python train.py --encoder_arch="pvt" --model="contrastive image-text model" --dataset="rendered rooms with furniture" --train_examples=145000 --image_size=64 --crop_scale_min=1 --horizontal_flip=false --translate=0.06 --tokenizer="word" --vocab_size=42 --loss="softmax" --embed_dim=256 --encoder_norm="layernorm" --encoder_norm_position="pre" --encoder_activation="squared_relu" --encoder_mlp_ratio=4 --encoder_head_dim=64 --encoder_fused_qkv=false --encoder_qk_norm=false --encoder_parallel_block=false --encoder_inner_norm=false --encoder_drop_path=0.05 --encoder_patch_size=[4, 4] --encoder_conv_stem=false --encoder_depths=[4, 7, 4] --encoder_widths=[80, 160, 320] --text_encoder_causal=false --text_encoder_width=256 --text_encoder_layers=8 --text_encoder_norm="layernorm" --text_encoder_norm_position="pre" --text_encoder_activation="quick_gelu" --text_encoder_mlp_ratio=4 --text_encoder_head_dim=32 --text_encoder_fused_qkv=true --text_encoder_bias="all" --text_encoder_qk_norm=false --text_encoder_layer_scale_init=0.01 --text_encoder_parallel_block=false --text_encoder_inner_norm=false --text_encoder_moe="top_k" --text_encoder_num_experts=16 --text_encoder_moe_every=2 --text_encoder_expert_mlp_ratio=1 --text_encoder_experts_per_token=2 --text_encoder_shared_expert=false --text_encoder_positions="learned" --residual_init="none" --optimizer="adamw" --learning_rate=0.00075 --beta1=0.9 --beta2=0.999 --eps=1e-06 --max_grad_norm=0.5 --magnitude_pruning=0.7 --max_steps=6600 --batch_size=256 --epochs=11.7 --lr_schedule="cosine" --final_lr_fraction=0.01 --warmup_steps=130 --weight_decay=0.4
Rows from block 2 of the text encoder, named by matrix and row number. Each number is 128 + 32 x the weight over its row's rms, rounded and kept within 0 to 255. All counts start at 0. After the name is the row's rms in percent of the matrix's.
# fc2: MLP down (text_encoder.blocks.2.mlp.fc2.weight, 256x1024), inputs 0-127
fc2.130 101 [128 128 165 189 128 181  84 128 128 128  31 128 128 128  82 128  46 128 128 128  91 128 128 128 128  79  90  71 128 128 128 128 128 128 128 128 128 128  47 128 180 128 188 128  86 128 183 128 128 128 128 128 165 128  64 128 128 128 128 128  73 128  61 128  65 128  91 128  80 128 128 173 128 128 128 128 178 128 128 128 128 128 128 128  74 241 128 128 172  89 128 128 128  87 128 128 128 128 128 163 128 128 128 128 166 183 128  63 128 128 128  71 128 128 128 128  80 128 128 128 128 188 128 128 128 183 128 128]
fc2.131 101 [128 128 128  85  64 128 165 128 128 128  86 128 128 128 128 128 128  79 177 128  64 128 128 128 179 196 128 187  82 128 128 128 128 171 128 128 177  85  64 175 128 128 128 128  70 128  80  87 128 128 128 128 128 128 128 128 128 128 128 128 128 128 128 128 177 128 174 128 128  78 128 128 178 128 128  82 128 128  86 128  56 172 128 128 128 128 128 128 128 128 128 128 128 128 128 128 128 128 182 128 175  82 128 128 128 128 128 128  70  46  68 165  74 128 128 128 128 128 128 128 202 128 178  50 173  66 128 128]
fc2.132 101 [128  74 197  85 128 195 174  36 128 128 128 128 128 128  72  73  57 128 128 128 128  80 128 128 128  25 128 128 128 171  72 128 128 128 128 191  41 128 128 173 128 128 128 170 128 178 128 128 128 128 128 128 179 171  62 128 128 128 128  81 128 128 128 128  83 128 179 128 128 128  66 128 128 128 128 128  14 128 128 128 172 128 128 128  88 128 128  83  83 171 205 168  75 173  74 178  51 128 200 128 128 128 128 175 171 128  77 171 128 184  80 128 128 128 166 128 128 165 128 128 128 128 128  84  86 128 128  73]
fc2.133 095 [ 54 128 128 128  83 128 128 128 128 128  82 128 128 128 128  70 128 179 128 128 128 168 173 128 191 128 128 218 128 128 128 128 128  82 191 128 128 128 179 128 128 128 128 128 128 187 128  82 128 128 174 128 128  79 128 128 128 128 128 128 128 128 128 128 128 128 128 179  78 128 128 128 128 128 128 128 128 128 192 187 128  66 181 128 128  64 128 208 128 170 128 128 128 176 178 128 128 128 128 128  63 128 128 128  74  55 189 128 128 128 128 181 128 128 128 128 128 128 128 128 128 128 128  78 177 128 128 128]
fc2.134 108 [181 128  54 128 128  85 128 128  86 128  86 128 128 128 128 128 128 128  70 128 128 128 128  82 128 128 128 207 128 166 128  72 128 179 128 128 176  81 128 128 128 128 128 128 128 169 128 128 128 171 170 128 184  92 128 211  83 128  73 128 128  85 128 128 128 128 128 170 128 128 128 190  58 128 128  64 128 128 128 128 128 128 128 128 128 128 169 128  87 128  94 220 128 128 128 128  91 177 128  82 168  69 128 169 128  68 128 128 202 128 128 128  52 128 128 128  85 128 163 128 128  80 128 171 202  57 128 128]
fc2.135 099 [169 128 128 128 128 128 128  77 175 128 128 128 128 128  71 128 128 128 128  49 208  58 128 128 128 128 128 128 128 199 128 128 128 128 128 128 128  83 128 128  31 220 128 128 128 128 178 128 128 128 128 198 177 128 189 215 128 128 128 128 128 200 128 203 176  79  86 167 128  85 172 128 128 128 128 128  84 196 128 128 128 198 128 128 128 128 128  37  38  87  89 128 178  49 170 128 128 128 128 128 182  84 128 128 128 128 128 128 128  63 128 128 128 128 128 128  91 128 229 128  90  73 128 128 128 128  42 128]
fc2.136 111 [128 174 128 128 128 128  95 128 128 128 128 128 128 128 128 128 128  79 166 128 128 194 188 128 231 128  71 128  86 128 207 173 128 128 128 128 128  90 128 128 128 128 173 128  53 128 128 128 128 180 128  74 128 128 128  72 128 206 204 128 128 128 187 128 128 128 128 187 209 128 128 128 185  88 128 172 128 128 172 171 128 128 128 128 162 128 197 128 173 128  76 128 128 128 128 128 222 128 128  85 128 164 170 181 128 128 128 128 128 128 128 128 128 128 227 128 128 128 206 128 128 128 162 172 128 128 128 128]
fc2.137 093 [128 128  75 128  49 128  67 128 128 128 224 128 128  58 128 128 128 128 128 166 128 128 175 128 128 128 128 168  84  72 128 128 128 128  82 128 128 128 128 193 128 128 128 128 128 203 128 128  85 128 128 128 128 178 128 128 128 128 128 128 128  75 128 128 128 128 128 128  70 128 175  74 128 128 128  26 128 203 128  42 128 128 128 128 128 128 128  58 128 128 128 128  47 172 128 128 128 128 172 128 128 128 128 128 128 128 128 128 128 128  76 128 128 128 128  68 178 128 128 128 128 207 128  53 202 128 182 128]
fc2.138 100 [128 188  80 128 128 128 128 128 128 128 128 128 185 128 128  80 167 128 128 128 128 128 128 128 128  89 128  67 128 128 128  81 128 128 128 128 128 128 128  64 128 128  55 128 192 128 169  89 128  63 128 128 128 128 128 186 166 128 128 128  74 128 128  84 128 128 128 128 128 189 128 128  71  77 128 128 128 128 128 128 128  82 128 128 128  86 128  71 128 128 128 128 128 128 128 166 167 128 128  52 128 191 128 128 128 128 128 128 128 128 128 128 191 128 128 189 128 128 128   6  65 165 128 128 165 128 128 128]
fc2.139 092 [128 128 128 128 128 128 128 216 128 128  80 128 128 128 128  49 128 193  80 128 192 128 128 128 128  74 188 128  46 128  59 128  55 128 128 128 128 128 128 128 128 128 128 128 128 180 177 128 128 128 128 193  60 128 128 128 128 128 128 128 128 128 128 128 128 128 201 128 128 171 177 128 128  82 128 180 128 128 184 128 128 128 128 168 128 128 128  63 128 128 128 128 128 128 128 128 128 128 175 168 128 128 128 128  60 203 128 174 128 128  87  74 128  63 204 128 128  62 128 128 128 128 128 128 128 128 128 128]
fc2.140 099 [208 128 128 128 128 128 128 128 128 128 128 128 243 128 128 128 128 174 128 128 178 128 169 128 128 205 128  92 185 128 128 128 128 128 128 128  64 128 128 128 128 191 128  54  81 168 128 128 128 128 128 128 255 180 128 128 128 173 194 128  42  80 128 128 173  91 128 128 128 128 128 128 128  57 128 185 128 128 128 128 184 128 128  89  83 164 128 128 128 128 171 128 168 128 128 128 175 128 128 128 128  74 181 194 184  77 128 128 166 128 128 128 128 128 128 128 202 183 128 128 128 128 192 128 128 128  84  81]
fc2.141 096 [128 128 128 128 128 183 128 128 128 128 128 128 128 128 128 128 209 128 128 128 128 128 128 128 128 128  78 128 128 128 128 128 128 230 128 128 128  79 128 128 128 128 128 200 128 128 165 128 128 128 128 128 189 128 128 199 186  82 128  71  71  72 128 128 128 128 128 128  75 128 128 128 128 128 128 128 128 174 128 128 166 181  83  69  43 128 128 195  91 128 128 202 188 128 128 128 199  55 128 128 128  87 180 128 128 128 128 188 128 128 128 128  48 128 128  80 128 128 128 128  89 128 128  90 185  89 128 128]
fc2.142 100 [166 128 166 128 167 128  85 128 128 191 128  42 181 128 128  70 128 128 128 128  85 128 128 128 173 128 128 128  78 128  87 128 221 128 178 128  88 169 128 128  92 128 172 128  74 128 184 128  87 128 128 128 128 178 128 128 128 128  31 128 128 128 128 128 128 128 128 128  90 128 128 128  82 231  50 173  59 128 128 128 128 128 128 128  81 128 128  87 187 128 128 128  68 128 128 128 128 128 128 128 128 128 128 128 128 128 128 180 128 128 128 128 128 178 128 128  90 128 128 128 128 128 128 128 128 128 128 128]
fc2.143 101 [128 128 128 128 165 128 128 128 128  64  45 169  71 168 204 128 128 128  86 128 128 128 128 128  88 128 128 128 128 183 194 128 128 183 177 128 128 128 128 166 128 128 128 128  67 128 128 128 128 128 128 206 128 128 128 180 191 128 128 128  43 128 175 128 173  81 128 128 128 128 128 164 163 128 128 128  45  48 128  60 128 181  86 128  67 128 128  90 128 128  55 128 172 128 172 169 128  92 171 128 128  66  58 128 128  82 128 128 128 128 128 128  66 128 175 128 128 170 128 128 128 164 128 128 165 128 128 128]
fc2.144 094 [181 128 128 128 128 128  52  89 128 128 128 185  79 128 128 128  77 167 128 128 128 128 177 128 128 128 128  82 128 128 128 200 128 128 128 128  73 128 128 128 128 128 128 128 128 128 128 128 128  75 128 185 128 128 128 128 128  83 128  69 128 128 128  88 128 128 128  83 128 128 128 128 128  73 128 128 128 128 128  64 128 128 128 128 128  81 128  72 128  57 128  43 128  80 128 128 128 128 128 128 128  42 128  61 128 128  68 128 128 128 128 128  88 128 128 128 188 128  68 128 128 128 128 128 128 128 128 128]
fc2.145 133 [165 128 128 128  81  90 158 128  76 128 128 128 128 128 180 128 128 128 128 128 128 128 128 128 128 128 128 128 128 128 128 128 155 158 201 128 128 165 128 128 128 183 128 128 219 128 194 128 128 128 128 128 128 128 185 128 160 177  90 128 194 128 128 161 128 128 202 156 167 128  65  85 128 128 128 161 128 179 157 128 164 128  94 128  74 158  89  84 168 128 128 128 128 128  85 128 128 128 128 128 128 128 128 128  91 174 128 128 128 191 159 160 128 189 128  71 192  72 128 128 128 128 189 128 128 128 128  99]
fc2.146 100 [ 92  73 128 128 195 128 128 128  72 204 128 172 128  76 128 128 128 128 128 194 165 128 128 128 128  70 128 128  68 128 128 128 128 128 128 128 128 128 128 128 206 128 171  86 128 128 207 128 128 181 128 128 128 189 128 128  74 128  89 177 128 128 128 128 128 128 128 172 188 128 128  82 128 192  86 169 128 128 185 128 128 128 128 128 128 128 128 128 128 128 128 197 250 128  71  89 128 128 128 212 128  78 128 128  22 128 174 128 128 128 128 128 128  93 128 128 170 128 128 128 128 128 128 128 128 128  61 128]
fc2.147 094 [ 81 189 128 128 128 172  63 178 128 128 128 128 128  59 128 128 128 128 179 128 128 128  60 169 128 128 128 128 128 128 194 189 128 128 128 128 128 183 128 128 128 128  32 128 128 176  63  87 174 128 128 219 128 128 168 128  75 128 128 128 168 128 128 128 128 128 128  57 128 195 128 128  67  82 128  70 128 128 128 128 128 128 128 173 128 128 243 128  90 128  59 128 128 128 128 128 183 232 128 128 128 128 128 128 128 128 128 128 178 128 202 128 128  90 128 128  79 128 128 128 198 128 128 128 128  75 128 128]
fc2.148 098 [128 128 128 128  41 128 128 128 128  74 128 128 128  85 128 128 128 128 128 128 169 128 128 128 128 193  79 224 128  59 128 172 128 212 128 176  90 128 128 177 128 128  88 167 218 128 128 128  51 128 128 128 128  85 212 128 128 128 128 128  81 128  79 128 128 168 128 128 128 128 128  87  66  88 128 128 128  57 128 128 128 128 128 128 176 128  69  81 128  72 128 128 128 128 128 128 128  84 128 128 128  89 128 128 128 128 128 173 128  88 128  56 128  34 196 128 128 128 168 193 128  36 128 128 128 128 128 128]
fc2.149 099 [128 128 128 128  82 128 128 198 128 187 128 195 193 128 128  69  49 128 128 128 128 128 128  64 175 128  83 128 128 128 128 128 128 188 198 128 128 128 128 128 128 128 168 128  31 166 128 128  43 128 128 128 128 128 179 128 128 128 128 128  51 128 128 128  84  63 128 128 128 128 196 128 128 196 128 128  71 225 128 128 197 128 128 128  89 128 128 128 128 236 128 128 200  78  88 128 210  74 128 128 128 128  66 128 128 128 128 175 183  86 128 175 168 128 128 128 175 128 128 183 128 202  72 128 128 174 172 128]
fc2.150 097 [190 128 128 128 128 128 188 128 128 128 128  59 190 128 128 128 128  85 128 128 128  78 128 193 128 128 128 202  54 128 175 128 128 128 128 128 198 128 128 128 173 128 128 128 128 128 128 128 128 128 173  30 128 128 128 128 220 128 128 128 128 128 197  74 128 128  74 188  70 169  54 128 128  84 128 128 128 128 128  55  90 128  84  92 128  71 185 128  59  73 128  29 172 128 128 128 128 128 128  66 128 175 128 128 128 128  49 128 181 128 187 128 128 128  44 128 128 192 192 128 128 128 128 178 128 128 213 128]
fc2.151 102 [178 128 128 128  42  68 128 128 128 128 167 128 128 170 128 128  66  43 128 186 128 128 128 128  88 201 228 128  69  41 128 128 128  76  68 128 128 128 128  77 128 128 128 128 128 128 183 128 219 128 128 128 128 166 128 128  90 128  70 128 170 191 128 128  60 128 128  92  76 184 174  69  57 128 194 128  60 128  69 128 167 168 128 128 128 128 128 128 128 128 128 128 128 128  52 128 128 177 128  89 128 128 128 128 128 177 128 128 128 231 196 128 128 175 128 128 178 128 128 128 128 128 172 178 188  85 128 128]
fc2.152 104 [128 190 128 128  73  83 188 128 128 227 128 128 128 128  79 128  68 128 128 128 168 128 128 128 200 128 128 128 184 128 128 128 128 128 128 128 128 128 128 128 128 128 187 204 128 128 128 128 128 128 128 128 128 229 128 128 194 128  61 128 128 128 128 128 128  77 128 128 128 197 128 128 128 128 128 128 128 128 128 128  55 128 128 128 128 128 128 175 128 128 128 128 128 128 128 128 128 128 128 128 128  94 128 128 128 128 128 128 128 164 128 179  87 128 128 128 199 128 165 128 217 128 128 128 128 210  81 184]
fc2.153 097 [ 88 128 128 128 178 212 128  77  72 128 128 128 128 128 179 128 224  82 170 128 128  76 128 128 128 128  86 128 128 128  74 168 174 128 128 171 128 164 128 128 128 128 205 186 171 128 128 181 128 128 197 128 128 128 193 176 128 128 128  80 128 128 128 128 128 168  79  64 128 128 128 128 128 128 128 171 128 128 128 128 128 128 169 128 128 128 128 128 128 128 184 128 128  60 128  85 173 128 128 128 128 128  90 128 193 128 128 168 128 128 128 128 175 128 128 128 194 169  65  84 167 128 128 128 128 128 128 128]
fc2.154 094 [128 180 128 128 128  82 168 215 182 128 128 128 175 128 128 128 200 128 128  34 128 198  88 128 128 128 128 128 128 128 128 128 128 128  73 128 128 181 128 178 128 128 168 128 128 166 128 178  70 128  88 128 128 128 171 128 128 128 128 128 128 128 128 128 128 128  77 128 203 179 128 128  74 128  50 128 128 128 128 128  50 128 128  84 128 128 128 128 128 196 128 128 128 128 128  64 128 128 128 128 128  82 128 128 128 178 128 178 128 128 128 128 128  79 128 128  59 128 128 128  52 128 128  74  64 194 128 128]
fc2.155 095 [128 128 128 128 128 128 128 128 128 128 128 128 128 128 128 181 128 128 128 128  80 128 128 128 170 128 128 128 128 216 128 128 128 128 128 128 128 128 128 128 128 128 203 128 186 128 175 128 128 128 128 128  59 183 128 128 128  85 176 181 128 187 128 128 128 128 174 128 128 173 128 182 128 128 128 128 128  72 175 128  58  60 128  85 128 128  88 128 128 128 128 128 205 128 128 200 128 128 128  82 128 128  86 128  55 128 128 178 128 128 185 128  56 128  81 128 128 128 128 128 128 128  72 128 128 128 128 128]
fc2.156 093 [128 128 128  36 128 174 128 128 180 128  31 128  62 128 128 128 128 128 128 128 128 128 128 128 128 128 128 128  78 128 128 179 128 128 128 128 181 128  75 128 128 128  79 128 128 128 128 212 128 128  87  57  63 180  66 128  86 128 128 128 128  61 128 205 128 128  70 176 128 128 128 128 172 128 128 181 222 128 128  84  47 128 128 128 128 189 128 128 128 128 236 128 128  85 128  80 128 128 128 128 181 128 128 128 227 128 128 128 188 128 128  89  60 128 128 128 128 128 128 171 128 128  24 128 128  82 128 128]
fc2.157 098 [ 75 128  67 128 128 128 175 128  12 128 128 128 128  83 128  71 128 128 128 128 128 128 128 180 128 181 128 128 128  77 189 128 168 128 128  78 128 128  74 169  59 128 128 128 128 128 128 128 128 128 128  85 128 215  73 128 185 128  76 128 128 128 128 128 128 128 128 128  88 128 128  74 128  76  80 128  89 128 128 128  84 128 128 189 128 128 128  54 128 128 128 188 128 128 128 128 128 128 128 128 176 128 128 128 128  85 128  78 128 128  67 167 195 128 169  71 128 128 203 128 128 177 128 128  86 128 128 128]
fc2.158 089 [128 190 128 176 128 128 128 128 128  88 128 128 128  71 128 128 128 128 128 128 128 128  68 128 128 128 128 128 128 128 178  68 128 128 181 128 128 128 128 128 128 128 128  84 128 177 128  69 128 128  84 128 128 128 128 128 128  62 128 128 176 128 128 128 128 128 128 128 128 183 128 128 180 128 128 128 180 128 128 128 128 128 128  54 128 128 128 128 128  69  79 128 128 128 128  71 128 128 128 128 173 128 128 128 128 175 128 128 187 128 128 128 191 128 128 128 128 128  75 128 188 192 128 128 128  83 128  76]
fc2.159 095 [128 128  82 128 128 128 128 128 186 128 128 180  82 128 128 128 128 187 128 128 128 128 128 128 128 128 128  57 128  52 128 128 166 128 128 128 128 128 128  86 128 128 128 128 128 174 128 128 128 128 128 170 128 128 206 128 173 128 128 128 128 128 128 128 128  51  43 128 128 128 179 128 179 128 128 128  88 128  71 128 128 128 128 128 128 210  83 128  70  58 128 167 128 177 128 198 128 168 128 128 128 128 128 128 182 128 128 191  71  73 128 128 128  33 128 128 128 128 128 128  46 242 128 128 192 128 128  86]
fc2.160 097 [188 171 128 128  74 170 197 128 128 128 128 128 128 128  88 128 128 192 128 128 128  69 128 128  39 172 128 128 182 128 128  57 174 128  43 128 128 170 128 172 128 128 128 128 128 128  61 128 128 180  80 128 128 128 128 128 128 128 128 128 128 128 128 128 128 171 128 169 128 128 128 128 128 128 128 128 178 165 128 212 128  49  30 128  79 128 128 128 128 128 128 128 128  78 128 178 128 128 128  56 169 128 183 128 128 128 128 173  78 128 128  74 128  87 128 128 128 128 128 128  77 128  89 174 128 128 128 128]
fc2.161 094 [128 128 227 128  54  64 128 128 128 128 128 188  76 128 128 128  68 128  81 128 128 128 128 167  64  37 128  84 128 128 128 128 128 128 128 128 128 128 128 209 205 179 196 128 128 128 128 178 128 128 171 191 128 128 128 205 128 170 128  87  74 183 171 128 128  87 128  52  85 128 128  66 128 177 128 128 177 128 185 128 128  60 128 170 128 128 175 128 128 128 128 128  54 128 128 128 128 128 128 128 128 128 128 179 128 128  62 190 128 215 128 128 179 128 128 128  88 128 128 128 194 128 128 206  76 128 128 128]
fc2.162 100 [ 89 175 191 167 128 179 233 128 128 175 128  83 128 128 128  85 128 128  77 128 128  70 128 128 128 128  74  88  68 217 184 128 128 168 201 128 128 128 128 128 128 173 128 128 209 128 128 128 128 170 128  78 128 170 128 128  59 183 128 128 128 128 128 128 128 178 128 128  92 128 128 190 128 128 128 128 128 128 128 128 128 128 197 128 128 128 128 128 128  49 128 128 128 128 128 128 128 128  69 128 128 128 128  68 128 128 128 128  71 128 128 128 128 128 128 128 128 128 183 128 128 128 128 128  66 128  83 128]
fc2.163 091 [128 128 128 128 128 128  73 128 128 128 128  88 128 128 128  70 128   6  65 128 169 128 128 128 128 128 128 128 128 128 184 128 128 128 128 128 205 128 128 128 175 128 128 239 128 128 128  83  70 128 128 128 128 203  73 172 128 128 128 128 128 128  81 170 128 128 128 128 190 128  71  45 128 187 128  43 128 181 173 128 128 191 199 128 169 128 193 128  74 128 128 128  86 128 128 128 128 183  53 128 128 128 128 128 128 217 128 174 128 169 174 128 128 128 128 128 128 128 128 128 200 229 184 187 128 128 128 128]
fc2.164 095 [128 169 128 128 128 128 128 128  81 128 128 128  24 128  61  80 187 128 197 186  89 128 128 128 128  75  55 128 205 128 128 128 128 128 128 219 128 128 128 128 128 184 128 175 205 128 185 180 128 128 128 128 128 128 128 128 128  73 128 128 128 179 128 128  85  84 128 128 128 128 178 128 184 128  89 128 179  78 128  22 128 128 128 128 128 242 188 128 128  78 128  88 128 128 128 128 128  85 128 128 128  66 128 128 128 128 128 128 214 128 128 128 128 128 198 128 128 128 128 128 128 128  79 128  81 128 128 128]
fc2.165 099 [128 128  85 128 128 128 182 128 128 128 128 172 128 201 128 128 128 128  72 191 128 128 128 128 190  77 128 128 128 128 128 128 170 128  85  77 128 128 128 128 198 128 128  50 128 201 128 128 128 128 128 171 172 128 128 128 128 128 128 128 128 128 128 128 128 128 170  69 128 128 128 128 128 128 128 128 128 128  91 128 182 167 128 128 166 128 128 128  67 202 128 128 128 128 128 173 172 128 128 188  84  86 128 128  73 128 128 128 128 128  71 187 195 128 128 128 128  77  85 185 128 128 128 128  40 128 128 175]
fc2.166 098 [176 128  89 172 128 128 200 128 128 171 128 128 128 128 128 189 128 175 128 128  63 128 128 185  88 205 128 128  59 128 128 128 128  82 171 128 128 128 128 128 128 128 128 206 128 128 128  56 128 128 128 167 128 128 128 128  74  72 128 196 128 128 128  58  80 128 128 128 128 128 128 128 128 128 128 171  87 128 128 128 128 128 128 128 128 128 128 128 174 128 180 199 128 171 128  78 128 128 128 128 128 128 128 172  51 128 128 128 128 128  52 128  80 128  84 128 128 128 128 184 128 128  83  78 224 128 184 128]
fc2.167 098 [128 128 128 128 171 128 128 128 181 128  71 128 128 128 128 128  69 195 128 128 128 128 128 170  44 128 128 128 212  74 183  77 128 128 128 128  50 128 128 180 128 128  78 128 128 185 128 186 128 128 128  71 128 171 128 128 128 128 128 128 128 128 188 128 128 128 128 128 128 128 128  81 128 128 177 128 128 128 128  86  69 128 128 128  45 128 128 128 128  91 128 128  81 128 214 192 128  62 128 128 189 167 128 128 128  71 128  59  83 167 128 128 128 128 171 128 128 128 172 128 128 128 168 128 128 169 128 128]
fc2.168 103 [128 128 128 128  85 128 128  90 128 174  86 128 187 128 128 128 128 128 128 128 128 128 128 188 128  86  78 128 128 128 183 190 128 128 128 128  69  63 128 179 128 128 128  84 128 128 128  86 128  85 128 165 128 128 166 128 128 128 170 171 128 128 167 198 128 128 128 128 128 128 128 128  70 128 128 167 128  88 128 128  83  78 128 128 128 182  92 128 187 128 128 176  81 128 128 176  80 128 128 167 128 174 128 169 128  64 128 128 128 128 128 128 128 196 128 169 128 128  89  72 205 128 128 128 128 128 173 181]
fc2.169 096 [128 167 194 192 128 128 172  74 176 128 128 128 183 128 128  79 128 128 128  89 128 128 196 173  84 128 128 170 128 128 128 128 128 128 128 128 128 128 128 128 176 128  74 128 128 128 128 128 128 128 128 128 128 128 202 128 128 128 128  75  63 128 128 128 128 128 128 195 128  63 128 179 198 128 128 128 128 128 128 128 128 128 128 128 128 181  83 128 164 128  51  69 128  83 128 128 206 128 128  90  59 128 186 128 128 128 175 128 128 128 128 128 128 128 128 128 128 128 128 128 128 207 128 128 128 191 128  55]
fc2.170 099 [ 72 128 128 128 128 128 128 128 128 128  74 128 128 128 128 128 128 128 128 128 182 128 128 128  92  90 128 128 128 128 128 128 128 128 128 128  79 128 128 128 169 128 128 128 128 128 128 178 128 171 128 128 169 128 128 128 128  88  47  87  87 128 181 168 192 176 128 128 128 128 128 128 176 128 128 128  57 128 173 231 128 128 128  78 128 128 171 128 128  77 128 128 128 128 128 128  85 128 190 128 128  78 128  81 180 128  78 128  55 128 128  36 128  92 128 128 203 216 128  83 128  85 128 174 128 128 170 128]
fc2.171 099 [128 128 128 128 128  85 128 128  64 128 128 128 128 128 182 128 128 128 128 128 167 128 167 169 128 128 128 194 128 128  78 189 191  53 128  77 128 128 128 180  69 128 128 212 128 128 128  84  40 128 128 128 128 128 128 128 176 128  79 128 178 128  77 128 128 128 128 128 128 128 128 128  92 128  82 176  66 128 175  50 128 172 128 128 128 128 128 128  83  80 128 128 190 128 128 179 128  48  74 128 128 128 182 128 128 128 128 128 128 128 128 128 128 128 128 128 183 128 128 128 128 168 128 128  72 128 170 128]
fc2.172 096 [128 128 128 128  76 128  81 128  78 128 128 128 128 128 183 128 128 128 184 174 128 128 128 128  66 128 128 128 128 128 128 128 128  75  86 128 196 128 173  40 128 128 128 172 128 128 128 128 177 128 128 128 128 168  58 128 128  74 128  82 128 128 190 128 128 128  76 128 128 128 128 128 128 128 128 128 194  73 128 128 128 175 128 169 128 128 128 128 128  74 176 128 172 128 128 128 128 128 128 128  88 128 128 128 128 128 128 128 128 128 128  79 128 128 128 172 128 128 128 128 128 128  67 128 128 215 236 172]
fc2.173 102 [128  82 128 128 128 191 128 128 128 128 191  69 128 128 128 128 128 128 128 192 128 128  46 128 128  89 179 128 176 128 128 128 128 128 128 128 128 128  83 128  54 128 128  68 128 128  64 196  71  85 172  64 128 128  63 128  83 128 128 166 128 128 128 128 128 128 177 128 128 128 128 128 165 128 128 128 128 128 128  43 128 128 128  88 128 128 128 128 201 128 128 128  80 175 128 128 128  53 128 128 128  67  89 128 128 128 128 128 245  78 128 128  88 128 128 128 128 128 128 128 128 206 128 164 128 128 128 128]
fc2.174 097 [128 128 128 128  53 128 128 128 128 128 168 128 128 128 128  89  71 128 187 128 173  45 128  84 128 172 128 128 183 128 128 128 128 128 183 128 170 128 194 128 174 128 178  63 128  88 128 128 128 128  80 128 128 128  82 128 128 128  55 128  87 128 128  37 128 128  50 128 128 128   1 128 128  86 128 128 128 128  66  65 128 128 128  86 183 128  78 128 128 128 128 128 128 128 128 128  79 128 128  83 128 216 187 128  70 181 128 128  85 128  79 128 128 128 196 128 240 128 128  79 184 128 176 128 128 128 128 128]
fc2.175 094 [128 128 128 189 128  88 128 174 186  84  82 170 128 128 128 128 128  52 128 128 128 128 128 128 128 128 128 128 128 128 128 128 128 128 128 128 128 128 226 128 128 128  76 128 196 128 128 188 128 128 128 128 128 128 128 128 182 190  63 128  29 128 128 128 128 128 175 128 128 128 128 168 128 128 169 128 128 128 128 128 128 128 128 128 169 128 128 128 172 128 193 128 128 128 128 176 128 128 208 128 128 128  28 128  79 128  63 128 192 128 128 128 172 128 190 172 128 128 128 128 128 128 128  37  68 128  49 128]
fc2.176 096 [ 44 195 128  81 128 128  77 189 128 128 128 128 128 128 128 128 128 128 195 128 128 128  83 128 128 128 128 128 128 128 128 128 128 128 128 197 128 128 128 128 128 128  27 128 128 128 128 128 128 128 174 128 128 190 204 128 128 128 128 128 128 128 128  75 128 128 128  76 128 169 192 128  30 128 128 128 128 128 128 128  64  82 128 128 128 128  59 128 128  87 128 128 128 128 128 128 128 128  84 128 128 128  67 128 128 128 128 128  17  69 128 128 128 128 128 128 128 191 169 187 128 128 128 128 128 179 128 128]
fc2.177 092 [128 128 128 128 222 128 186 128 128 128  57 128 128 128 174 128 128 128 128 128 128 177 128 128 191 128 128 128 128 128  86 128  71 128 128 128 175 128 128 203 176 128 128 128 128  78 170 128 128 172 128  45 128 128 128  75 128  75 128 128 128 128  53 128 128 174 128 128 128 128  56 128 128 128 128 128  77 128 128 128 189 128 173  71 128 128 128 128 197 128 128 128 128 128 128 128 128 179 128 128 128 128 128 128  84 128 175 128  79  77 128 128 128 187  77 128 128 128 128 128 128 128 215 128  68 128 128 196]
fc2.178 098 [128 128  83 128 187  24 128 128 128  59 128 128 128 215 128 128 128 128 184 128 128 128 128 128 186 128 128 128 191 128 128 128 128 128  37 128 172 128  84 128 128 128 128 171 128 216 128 128 128  83 203 128 128 128   0 128 128  87 128 128 199  70 128 128  85 128 128 128 128 128 128 128 128 128 128 170 128 128 128 128  90 128 128  84 170 128  78 172 128 224 128  85 128 128 128 128 178 172 211  51 128 128 128 128 128 128 128 128 128 128 128 128  83 128 128 128 128 128 128 128  90 128 128 128  64 128 128 128]
fc2.179 102 [128 128 128  73 128 128 128  63 128  79  82 128 128 128 169 128 128 128  85 128 128 128  70  80 165 194  83 128 128 128 128 128 128 185 128 128  39 128 128 128 128 128  63 128 128 128 128  84 128 128  87 128  76 128  71 128 128 128 128 128 128 128  73 128 128 128 128 128 128 128 128 128 128 128 128 128 128 128  73 128 128 128 128 128 128 128  64 128  81 128 128 128 128 128 169 176 128 128 128 128 128 128 128 128 128 128 128  60 128  66  65 128 128 128 128 128 128 128 176  77 128 128 128 128  81  79 128  88]
fc2.180 096 [128 128 128 128 128 227 128 128 128 128 181 206 128 198 128 194 128 203 128 128  78  49 128 128 221 128 211  80 175 186 128 183 128 128 128  75 128 128 128 128  73  55 128  60 128 128 172 128 128 202 171 128 128 128 173 128 128 128 128 128 128 201 128 128 128 128 188 128 128 128 128 128 128 128 128 203 128 128 128 171 128 128 128 128 128 128 128 128 128 173 128 128  88 128 128 128 176 213  86 128 128 128 128 172 128 128 128 128 128 128 128  31 128 128  78 128 128 128 128 128 128 128 128 128  68  82 128 128]
fc2.181 095 [ 87 215 128 128  54 128 128 128 178  40 128 128 185 191 128 128  90 128 128 191  73 128 128 128 128 128 128 128 128 128  54 128 128  68 128 128 128 128  85 128 128 128 128 128 128 216 186 128 128 128 128 171 128 128 128 128 128 128 128 187 128  87 128 128 128 128 128 128 128 128   3 128  79 128 128 203 128 128 128 128  54 128 128 170 128 128 128 128 128 128  26 128 128  86 128 128  66 128 199 128 128 188 128 128  70 213 128 128 128 128 128 172 128 128 128 128 177 128 128 128 128 186 128 128 128 128  57 128]